{
  "model": "CTC image transcriber",
  "dataset": "seven-segment displays showing three digits",
  "train_examples": 97500,
  "image_size": 32,
  "crop_scale_min": 1,
  "horizontal_flip": false,
  "tokenizer": "word",
  "vocab_size": 1115,
  "arch": "convnext",
  "isotropic": true,
  "norm": "layernorm",
  "activation": "quick_gelu",
  "mlp_ratio": 4,
  "layer_scale_init": 0.01,
  "inner_norm": false,
  "patch_size": [4, 4],
  "conv_stem": false,
  "layers": 14,
  "width": 384,
  "kernel_size": 5,
  "init": "trunc_normal_002",
  "residual_init": "none",
  "optimizer": "soap",
  "beta2": 0.95,
  "lr": 0.0024,
  "beta1": 0.9,
  "shampoo_beta": 0.95,
  "eps": 1e-08,
  "precondition_frequency": 10,
  "max_precond_dim": 1024,
  "one_sided": false,
  "adamw_lr_other_params": 0.0028,
  "steps": 10300,
  "batch_size": 64,
  "epochs": 6.8,
  "lr_schedule": "cosine",
  "final_lr_fraction": 0,
  "warmup_steps": 200,
  "weight_decay": 0.1,
  "adamw_weight_decay_other_params": 0.01
}
Rows from block 10 of a small CTC image transcriber, named by matrix and row number. Rows with one number belong to one neuron. Each number is 128 + 24 x the weight over its row's rms, rounded and kept within 0 to 255. All counts start at 0. Numbers have three digits each.
Before each neuron's rows are labels from the 100 images, of 14976, where the neuron reaches its highest value: "strongest on" is what is common among them; "peak on" is the class under the peak. Only what is clearly more common there than usual is listed. The data: seven-segment displays showing three digits.
# fc1: MLP up (model.blocks.10.mlp.fc1.weight, 1536x384), inputs 320-383
# fc2: MLP down (model.blocks.10.mlp.fc2.weight, 384x1536, transposed), outputs 320-383

strongest on: third digit: 7; dark on pale
peak on: surround
fc1.319:067121098081049156132124199156168079097161123151116131145129121116147164176154067141163092177130174119162085098133145144122139089136126161129137121161152113124117157158121142136154096120129124
fc2.319:120102093172129129081115159133136088138150123148152122114121163093130119158124144078165150136112118141154129124071141138096148108167092114101136105098118149105121091104134149138110141116154172

strongest on: first digit: 3; second digit: 8; third digit: 7; third digit: 2
peak on: surround
fc1.293:133127109152137129120126119113102180127127108139154146136121135125132106136119119140178125083128148133099144108077113149059146141170122148142104101125118094130121152099105146105095146105104128
fc2.293:139077139132155161121145108139139142136149103115123111157124131103116135097119121119136166170122088114187108145151146135135128112150118150118140119083146118125152183131137082130112182164151094

strongest on: the digit 4; the digit 0; second digit: 0; first digit: 4
peak on: surround
fc1.364:091090147131163122117136152118153145106133105123163126138131099131140122128146094187162100089120125112124122095129137123127112142148166155156122151082144162129172112121111157143169130138143132
fc2.364:134052113158119089142107112142085155133115128123146133115119127121145140136126143130121153111107134136141103115173116088093120105123150114081107103121095120160098095117134108118161103137129096

strongest on: the digit 5; third digit: 5; second digit: 2; second digit: 0
peak on: screen
fc1.47:135129163131163135116104153112117138075138129123155106195125098130147108123114115125155185112159111112138148145086105154129137147148115140127123115135128112083125062118137113095074139127102146
fc2.47:153105223105105067121117119131141158113148127145133090122117094135090173117163103175126126126146128121142120152119103139108144119127136093115126154112123111123147152117134162159149158147115077

strongest on: the digit 0; third digit: 0; second digit: 5; second digit: 6
peak on: surround
fc1.276:145113107163126140131143122114104156072119172191132129144121154133117194116111161101141113114097118136148138138124090109163177128133137131130096144145122130153132174183139108122137165148157125
fc2.276:109084090133125106126105125170142094139119117119128145127141185114093127124122140141143132104113093123167147095149124136112126127136131157148169084103106145105101102144144097128118098147110124

strongest on: the digit 9; the digit 8; third digit: 8; second digit: 9
peak on: screen
fc1.165:128137116113131129118081115142162152154108116112097142100101139110137129097129104134153099160123117127126142164140127092195089145120180120144080132130110123128134133155116133140098153147130165
fc2.165:111146131122140136184127140094112124160123095105126108108134089109159153141143149134134126111071094130135114114131119141064131107119101105147136129092140111072120151117146110172153091098104220

strongest on: the digit 0; third digit: 0; the digit 2; second digit: 2
peak on: surround
fc1.107:154122093108127139122132106135107121090106159185111144137116150124117194111145153118127105103100107128156148149142108114133180122090139113137089160109139122145111128157154143128121146151152112
fc2.107:113129098114141113138120141140151073129129122143109134114134151119058128120121136153125141132079107126171152113154144176132122140110145161111174110111091144092126112137137101124130117146096076

strongest on: the digit 4; second digit: 4; third digit: 8; third digit: 3
peak on: surround
fc1.750:148115146147118131116127159130123134093108153141131110106167124131085179115148147110063126174100109125108143118147099130135134139070160116127099144182128145168114095152127108110118078146129100
fc2.750:110090099135175105121106137165137098126138126126110124131122140132126131132115102180151134147110103127143139132170100134125166130107126126147107110121134153123118092160179076133107085096161107

strongest on: the digit 8; second digit: 8; the digit 5; third digit: 5
peak on: surround
fc1.157:134169118215147156117130117103139096111125151113167099175152125131093124123165158160089167176133124132090139121112044154150097120114098135103121104107116121147137123117140086113106147141157112
fc2.157:128124147088121169129133134132110119127112157105124126137149087127126114114142133125159101090108087145044104159104153143122082138136138103100095147106102110107116158127123087122123177116137089

strongest on: decimal point; the digit 6; third digit: 3; second digit: 6
peak on: surround
fc1.369:152109096158142117114136107120129171127145144146118106063100098135134133127152113146136151124158120116139104137102079123184127142101105118140106054166102131150110153145123148150161138140127085
fc2.369:113118155138174100151134154111073093147117129096116140132113116112102146107147123109155131126090163110108127129148100161166107097130132105121103107121134113111127128122117150170141107117114118

strongest on: the digit 2; second digit: 2; the digit 3; third digit: 2
peak on: surround
fc1.674:129118084122148168126121083131109149105136160174128143111110129126122210128163170113139139094116103154132136151107104130112149138109150122122070154127126120157131136194152148138127138149146115
fc2.674:113130117126134105114123134143168089150135122155126130114141135110040140125122133146112140147076087116158135120146148173127124140110135141124162088115118139115129099144157119152135126163094109

strongest on: the digit 6; first digit: 6
peak on: surround
fc1.614:144127112087156129113098059123115164136097110135147138159099135139114131122090089179124112122119142150138170098102115119110128139136147146141089130149126121146147130058113078095131144160153137
fc2.614:101076096156120177168109141116052157146116105133129119129134164137146137111131119083093174132134089133105139105129133156146120150150130109095124157146132131135138127150085124110148097115140116

strongest on: dark on pale
peak on: surround
fc1.217:023118094122094127096146134162135131120134132115122101125119173114129125105124142129125081163067144112125140130138158105156157113100141129139123162138154127156112157176157113131150110106120140
fc2.217:112128134124162128097135126167130114134110118159146144159132133091140091120130107129142136150143124122133113155123116137125153139139091152098118090166105141129142121144134127131172152148119137

strongest on: the digit 1; decimal point; third digit: 1
peak on: surround
fc1.220:155141115160119121125115167119135106134127098112139131128123131104119131127118170122136117148121150162199130104152163133149100154146125192077114139125132147116142097138120131130123110104137142
fc2.220:163168134153132126117129146103089165117142115114128089115133136150106085129135154168051094194160112099163095057107150140160129136138126096132155119142150113153120129134122112141144132160107127

strongest on: the digit 8; the digit 5; third digit: 5; second digit: 8
peak on: surround
fc1.629:149129173108134138122120122122111109116106128142106127154103151154144082146128121156084128137122102153159064108149147123152140169142118116140104108086146092093131084121167091137176117138114111
fc2.629:131138147113143157096114157129108178124134122110147122144121146144093119103125100133148093130142102115127132078125127139149127130116101142114123110132116111114122108119134155108158141118179142

strongest on: the digit 5; third digit: 5; second digit: 7
peak on: screen
fc1.192:102147150150131118133104161118120155113131109119160125165125104123165130087101123125086147104150121123173117172118135124134116158161151066134129133137149118097138068150137123116128142142076118
fc2.192:167099190177135110099131151117116128131122105120114120115134101122116156157151114136161125135092127143142137139122119138090115137131118134114138123118116086095149158113136149151172122156133090

strongest on: decimal point; the digit 3; third digit: 3; second digit: 2
peak on: surround
fc1.668:141130108153109127152125126132121108126149151117141134098120122122153149158118133125108140130223120147105102145150125158189148122112172116137095111140195130146138118110097091143138107102150108
fc2.668:117135123154140115110140110148078095131118106136115130112112102123104140127147138105166134112144133126133126148144132164136124145111166145116116158121116112094139152137154099173100120127093109

strongest on: the digit 8; second digit: 8; the digit 3; third digit: 3
peak on: screen
fc1.733:192132133159151122176112127129183153183093108139118136078141093139173160088129110144099166108149113131120127100133059075129129102153122079145104074132128119168138130165117120118133133083134118
fc2.733:129111144103130158103151132088107054126107123123125105127152124134122116107126131122129120134115079112214119119145101137153113121113118069140133131127152106092148138115104151141106153139115136

strongest on: the digit 0; the digit 6; third digit: 0; second digit: 6
peak on: surround
fc1.75:151096134100103108140152113141123153114163117161170141117142136136152189127091114104097183138143035138081113101123127154114118087059119078134091116133179118128118150132112139091098118127147105
fc2.75:136136099098175140109115143154140115112130101115113148132100194120069091098107105135125144144129124118104131139156124187147099138145107121118123087134139131130129135131176141145105121092145147

strongest on: the digit 8; third digit: 8; first digit: 4
peak on: screen
fc1.238:100134125125159115117103099135161128201154147102151135109101118128140104073148123121144160160124151122089150144121113160126114131153118113124144087019153114121095146109115135121118165147141141
fc2.238:136150136130080154154131142144117135125111168164140148123146170108110130110118123139144120096120143152163138123140135154146128144113110186122114122114144106110142191134139164126139126102107132

strongest on: the digit 1; decimal point; third digit: 1; second digit: 0
peak on: surround
fc1.525:147137135170154110134133139091131161097097137137147124158088112118121117131157132126113143146074147120102116115138135124069120130091102125136160152139112111161147129086107106128121123121128151
fc2.525:109125113105138129131115141107118094116094101115137082127138117145131108124143116100098115138107117157080126149119138139172123126151120100175118128137108115120106148153127135112156137132099049

strongest on: the digit 8; third digit: 8; the digit 6; second digit: 6
peak on: surround
fc1.76:175102085147136120122174199121145137107120138121141124121133124101144162095107142114148144123107091161127077110143134131117110139098174099155126124154164093142124099109112154110139129111091101
fc2.76:149113136171165112097128136131132081114113118144131115116146127144092112137136130134109127135175115165088124168139137168127112148126123113133154129123160114107160149109140082144110141134138097

strongest on: decimal point; dark on pale
peak on: surround
fc1.498:048097094122148120107138119145159224142134097144177143133115126123097099147166119156156089147111134115087122107140133181106123121098159132103147093113159144149142129147172133152127094101121141
fc2.498:139107126146150176148120133146117090141168117155119122132112149143110134152135108108116137107130088114113125146122110101112141144108106164125124113175126137091142153108152135122135146159123149

strongest on: the digit 9; third digit: 9; second digit: 4; first digit: 9
peak on: screen
fc1.7:119165134116164115079123188131116145104107145196150151110169110123109128157139102140149123165104129132130127133095099103132107150157092111145128149204093177120122130139132112130113100090147142
fc2.7:175131165149148059165133142143119120144120128153137111129128147133102136165155141119175098172110118129108163150125115128157149119142157082088143115129129100126091134117128191149113092099124168

strongest on: the digit 7; the digit 3; second digit: 7; first digit: 8
peak on: screen
fc1.352:082137157118117107140113127106140152146124137125146113071115140096133114107146160090105124127118153143144125102114103095164112154140138126106117129092143110095119180157151099160125148120134150
fc2.352:105145128117158156144121151137124128134084122090139128140127126100176169127146151148094124132145159131173132112126131125098131134130140115092152119121118105123163114122115134160100140107107217

strongest on: dark on pale
peak on: surround
fc1.446:105127117079133138146102172158181108104124116134122123150129071156122124126161145115199110130094185125131091146153142131086165120138118122126115161091104115095141145124114127139146134121134122
fc2.446:117137125116158128085120140126094106137135099145125132118123138116129114154132118140197151065126116128125117110134103137131141119144122134072128137128157124139132116099128135126095114111119184

strongest on: the digit 1; third digit: 1; decimal point; the digit 9
peak on: surround
fc1.277:120114097229161128123152151120100138082108109132215132151111167086097121112102164120095122116166158159129152094153122090078143102117152107115118123145125156149136137122083128140093165135122158
fc2.277:127115159117136153107112115127133112127119144121119139128127109111139115126111128145109137158122142117139114134130166140105101121129099146137084107099140083129131189138124087161130131117127141

strongest on: the digit 7; first digit: 7; dark on pale; second digit: 1
peak on: surround
fc1.701:119141154086139142118115140100107165131131093127140120121121127135173124145093142132072140083112070122117076119123101119147130151145133147131163145125152102114109108129103117137190149126126158
fc2.701:123113196120188156104121144103126129120136110119137126151116111124128126133118113131137109098116139129101093116123145127197141145117104134081127141118141122122139097135116112132168135148178135

strongest on: the digit 1; decimal point; third digit: 1; second digit: 2
peak on: surround
fc1.87:115131130187113149144133124118108140126169136112133098147153134121139148139137139137139144152119130147168138119143119108150106136114124115111106097137089147132134104124120153144133161135137115
fc2.87:107127116152101126125140159099080137100161111119128124113125131160113093143121115136069146112126140143239136084121158152154101127095173111134163124121109123129130154134108107124134167141175118

strongest on: the digit 9; second digit: 9; third digit: 9
peak on: surround
fc1.396:109125147150124121133122124139141135139114133117126140092128156148136166106139120164111162148139156119166144100095171126143119119118181062139151104158143137147118137086115132114152092117162154
fc2.396:122056146118097115137137112137116122138109125102094144126125156128164152115116161175113121112148088129119126133144160126128128094134152122114134099131153122118110114091104128138110130137141097

strongest on: the digit 9; third digit: 9; the digit 8; style: dark on pale
peak on: surround
fc1.707:094103125122149153104103112109106167096112102131137118116132096109138087130128121142144107147111193093153183093100121109133120126135142113116109148191089112143100109078139131131176108145145117
fc2.707:176098167173141110107125134122130160126136127117156150106123125116147160098133095140155147120163121128165118094130094105105143127120119101128099093179134099102134083127103096150136144131136134

strongest on: the digit 3; the digit 7; third digit: 3; second digit: 3
peak on: surround
fc1.125:135140073153109131124146153144156134096121127128156134152130148119158170124120136126124124100085120120123091134149078140133145145106161101146126137164130097183104084123121123129109119095133107
fc2.125:126151124142118069126133137146058091128118139116108113127107094134081138147124141137134135116159124138118146171124124195116122130114124136145126160106127100094161128132152111144096141119121097

strongest on: second digit: 5; third digit: 9; second digit: 6; third digit: 3
peak on: surround
fc1.66:156088105141159143152136134104125153065106138137124109118114148134137199132126147135152133130099117178143137125106089113144163113130122144145066099130171100176109121167148126170152135103161128
fc2.66:108121082098117139119116130148169075157135159135125150143141166118065126110118158124137135118084059119189134137110101139134102097132129140169140159113148097078128103108126099136134117134113116

strongest on: the digit 8; dark on pale; third digit: 8; third digit: 6
peak on: surround
fc1.117:115127120156110163152169116100103103102119137150136126142137108132131164108142115109099127157092105124107115106165076124140116118098110128138123093118139141173120074120109118106129160134124146
fc2.117:108109121143132120113137160110023097118125135100129119117120135139055111149127143151134165130117112131127149172118151180118127137133124129115176113103136130103130118146162132139095172144119136

strongest on: the digit 7; the digit 6; third digit: 6; second digit: 7
peak on: surround
fc1.648:124145149078134165137124142131143115119118083117135138171141119125092140135102120180164121107140153103185158098121109063132144140128184107162126122120123127155167098107157133096162112166146108
fc2.648:138162138112112131122115155080092102140144128060130130118144094131129098148136133131138163139132156132105129135119114141116119137129118108081124107119122150160137142146138081176140163172146175

strongest on: decimal point; third digit: 5; second digit: 2; first digit: 5
peak on: surround
fc1.601:113119083115136129124132136138123152085158111153161151122139144148114131105126118123173103149122134111045165087157122122143135113133166141151129147081153157170112111158139142155138114107101153
fc2.601:138109141125165158124135100132135099121127099135124142133109102110109139145123120140120122138129133122190129132125110095093131135132070147112114083137109135121148128118165145172163128155104186

strongest on: dark on pale; first digit: 3
peak on: surround
fc1.582:077118090184146121135153076129131177099124153157157120120119128115120113140114109157169145138116112085091147101094112137111115139126128171147125130134155112139135141129151178151133135100104094
fc2.582:160098105145144179103141122129167171124152085103137130135135167099066137143142121126118156110146106103130108145141133087109131120118123136090126073145102135154116160155112133150131169149111167

strongest on: decimal point; the digit 7; third digit: 7; third digit: 3
peak on: surround
fc1.530:125150109152121130127115141126117121130108146120130105106081111108094178121149133128107136123170095144102109144153094151200134119102131127133124087136132127119122120128089154125137111133112067
fc2.530:131103110109170106128123133131008114118179121131111132116105135114041134102125130099148137132092120124085142179128076126154132124129144154087135151107131136108137125137159109163112113115107135

strongest on: the digit 4; third digit: 4; the digit 8; second digit: 8
peak on: surround
fc1.603:148123170104101076124117119153095142118193086060163119093168109137135128120154143164133123121119103118170110130155177135141150139130138143111135111089142137142100138164137157145142153094128128
fc2.603:122103120127078129120133128103161100118133143085128127111148071153076132108150123128100106222191122128091099098103135123111102139141166116106127168132159082130118156131087093167171158104107131

strongest on: third digit: 2
peak on: surround
fc1.389:075087139092146137103147123131149169144112152096113115115114144155130077120117093203196119129107119143072122113095132151110137131104115124108121140137129121144119127179178099109171153118127169
fc2.389:140085182111142141135122132125178103131106137174121105136127137121112129121137132127115149112157098121080115143122111129132157097135163185141110158158105149141113174116136111125157120095128073

strongest on: the digit 3; the digit 6; third digit: 3; second digit: 6
peak on: screen
fc1.617:129121125142084132083133079129144157166125154110162132102081123140143133115131113113086170142138101144115129165159100121134122117102109111110083113123127135146130125125092089104129152098138121
fc2.617:118136151140093150153131157118108076119108127121117101100127168119132157147117143129124111132082105125076122141086106104145116170105102137097117129117129126118118113127127098100140175107138078

strongest on: third digit: 0; second digit: 8
peak on: screen
fc1.340:085130140119125143070116146103152201157112148133134121101129156134114120124120132134161073107099135148113146165153190134164116112128140130100159147093113116120152170159116083118148108156158138
fc2.340:121103121125136138131119107169105099143101128168116094138145166130122103140117109115080144085109075126041137152120145110165132147111167142099104122126103158127112136125147123115129168131088088

strongest on: the digit 4; third digit: 4; the digit 9; second digit: 9
peak on: surround
fc1.623:129118154113107102157099121148089146103190122129170116111133107123134114131131146152163117139152127123169128084143184150136119124098112140116149118107113095152128148126100126150105134085118122
fc2.623:094099109108097101099117148110160150131142096123122102134143072105071131129128122152086113195147117116078135124123125147101117161124175123145119149145133121081153149108097144159116133104095150

strongest on: the digit 0; second digit: 0; the digit 9; first digit: 9
peak on: surround
fc1.265:063148115130118124140107144140137142104108092108111119107151161138151153118104111151148125182065136129151130124103165127087120101133180174163109164163120125084167159129113129126129158121142160
fc2.265:126151149143097112141127153134096128126081135113102124135127078107141154123122125151135090108160088142064141107127148146151129149125068166142133172155124141145135116103122155099142112149102083

strongest on: second digit: 0
peak on: surround
fc1.544:132133101153120121111152120116143134157129143159130095166143142144107100137166148148107076168115144136125097128115103079137127125119134152133112139123127109137125138150112174143123078171104136
fc2.544:127123177142125144109148110118129100139159097112133142124140138086183109093131125112057104167090111103114124107108133103114153125153051141110132170132136128113141111138153124115108081107123143

strongest on: dark on pale; second digit: 9
peak on: surround
fc1.526:102126119158107097105142103125115157136144126156115143117126142127109129159108102159163132147123139096084154108135127124152160093114116124161122152111142124132140145154132158087132114122137080
fc2.526:132092131145158131121124134127140092126106089126126103139140119118142097135118123130146159133133064106086091148099140125118139127160106130155121173099105132126144093129138137127145146179144145

strongest on: the digit 6; third digit: 6; second digit: 8; second digit: 9
peak on: surround
fc1.590:104116111144103140133140105081127114095109132153080118160090152118160134149120060185078136126143119136087088114112109105146162128150152124126124126044148120110115095103111140139172094142154126
fc2.590:120147197156184109134129124075113198128152127140140122145139154128124127149119105142136117112112086119170136098177123140163152141142156145165129131137084122183103076118129131132157117086145079

strongest on: the digit 6; third digit: 6; the digit 9; second digit: 9
peak on: surround
fc1.207:129085123123151157141129110107111126087133109149153113132126179081165126170121073142066137118145118152091078135124096121140183122148146137125136094112121131095099086102107152165169101154141171
fc2.207:108140204145115118135135102093129167117139125179138153137129127108100129156117086131135122115123135141154117115189125153147143111152189145112120141110101141186124060136152159124126142064143089

strongest on: the digit 6; the digit 1; second digit: 6; third digit: 1
peak on: surround
fc1.725:084120121180146109115113159121130152137128111148133148130133101145124110108130137152169100094116120093070103123127128190136122121109160135162124134120129137136124104148099126151132084163121186
fc2.725:074064118170107131127114099141131095128113115101121149132118101114130154141129145133122115145122109134143128135158092127102128130138091105097113059131088116150152082123119104143124136138146133

strongest on: third digit: 9; second digit: 2; first digit: 3
peak on: surround
fc1.739:103130164095141134082156155139137197131140160125136086094125134134111116131105111169170106127120142145106111119115142146125160151124131114107152130116139067135131129181141103131184125084139150
fc2.739:135070139088125154098124113121147144149125137181114089128123087118058140140149114126105153109138110124072107121114122147126146125124183162120111132146075168147103184108124095128131130124098069

strongest on: the digit 2; third digit: 2; the digit 6; second digit: 6
peak on: surround
fc1.280:193154146094109124118089078099150111109126141130119134059117152108148116137159126112113127121166089128096133093152084144085102122106069152136119154143147125144109161136092079091112145146147166
fc2.280:151083160142215119140119170120134152133124142151109163172124138133138123140127129109119135206144111116118128122179116132151120121106152119092151105167132108111147093114160141150164101154107110

strongest on: the digit 4; first digit: 4; third digit: 4; third digit: 7
peak on: surround
fc1.134:123099119058142099138126158150165148123140080134168115097118137132184149080121100161139155149142121124146142148137163138124149141118123158128165163070160110152131117118094093126126136147119121
fc2.134:127138117091164080160106144134114143133104106156127115148144112117117129124122125146086108163052134127154119144146134129168142140148155167078125141142140095101111152142127142112091157103089168

strongest on: third digit: 2; second digit: 3
peak on: surround
fc1.111:121146137118106120132153157121143149140139103086092167157137134153130131118141176144104124149133127137151127145132070106134096132129106147141153140098151077134132137167140156132098110118119153
fc2.111:139144167131092113153142114158138087117120128076120119134137193114162075108141121108114104165108102138116144120084134088167106114130167122117137198119148114183138114111148086107087103129119159

strongest on: dark on pale
peak on: surround
fc1.441:064122142169157113144140123129151127098117131142129149143129124169122100099116119137166072135080143109078136091109143144144133133152180161147111143111153132141150101164124093131143112147119160
fc2.441:090082121152111119110115102153107095136110120145136159142125114116122148148120136145118102121162117142156130129159084111104158123137121110101090099131102124165121099128134148125152154157136126

strongest on: the digit 6; first digit: 6; the digit 3; second digit: 3
peak on: surround
fc1.225:136157152098092111142100111142160156138130096106143156150135100127142106162103163149098135134151113171167121150127090100153121143141097104128088133089095118156167110132127071109133112105147132
fc2.225:120126129160134091130131123105106097118125137117131095122116161127119118132132102152095160172116109134038113105081086132185132123124099134151113147134143118104109096117144160113148116135122064

strongest on: the digit 8; second digit: 8; third digit: 8; third digit: 1
peak on: surround
fc1.295:132077123083091128105133087116115120094154088176138108104130137143141102129174131089184122166107125104072148143139146110167131127146138108154148122078147133139107105144083142192119109104116146
fc2.295:145137146114136068137133128137125091113123110100133114151130089114136114143138120132146146191109107125203126149135119123081153136147074112122114113098130132129149149117102145168135121140077167

strongest on: the digit 1; third digit: 1; decimal point; second digit: 2
peak on: surround
fc1.317:142125127144104119105124117134142117154138101113152094132134178117121127123114109156125131149125123136127149149157130138146134129133102154131140116121108130112094138111130120113148146152127117
fc2.317:116160097137148131118111107096075127114111139159116145131119112153108108138124127133050135174139146140180133108092130136197125127109153112138149149122112154122133135126110163091159129153167091

strongest on: dark on pale; third digit: 2
peak on: surround
fc1.549:037083112161169088119113122130131149105122121131159134125128133145111111139147117156124089154095144099095154098130108156111140125138155142133145132122164113168114133123158133142101145124115117
fc2.549:124100119141162146120121128161128184137129117151119142145116147125103132138138114121111155129169109144163130133152131091132127122122106134125124140175126125127130115121124163135165136153127119

strongest on: the digit 4; the digit 9; second digit: 4; the digit 8
peak on: screen
fc1.121:124163125147163137116133134111102117083106110183133127133144068127161173119137125114141109116108157105143126099129124096104095107133118082123113160188138134118146145147141099122108127085179089
fc2.121:123154122135169069157146126133108117140128129127119093111134144125121163117140140092174108228132149140099138137126135098119136119159144078118137117115133111165128105130089165129161135063118212

strongest on: third digit: 1; first digit: 6; second digit: 9
peak on: surround
fc1.169:125132103138115127119100113116143197125144099154138158129114122129140134165112120191141125108111117138160169128124150161141102106140130161136161116150080127171122118066094122101128101156119129
fc2.169:100105099159145149168124109159130150145164117146119116120129124108145119107144110097108162144149106129108145123160142156137100190116147111108121091147110122105129121129094154109106137179129145

strongest on: the digit 3; third digit: 3; second digit: 5; first digit: 1
peak on: surround
fc1.485:120142100145134120144136170120147124120127151134139134122113113120151215126140153138120164129128100122106105124127139121145145133093147082138107104146141084177116101105118150116109130139111118
fc2.485:124108126139144100114113129126096081110123126147124102124129118130062123112120134132145124145150119154082109175140146162143109128118169120123128130133152109111131132125165103130091144102130090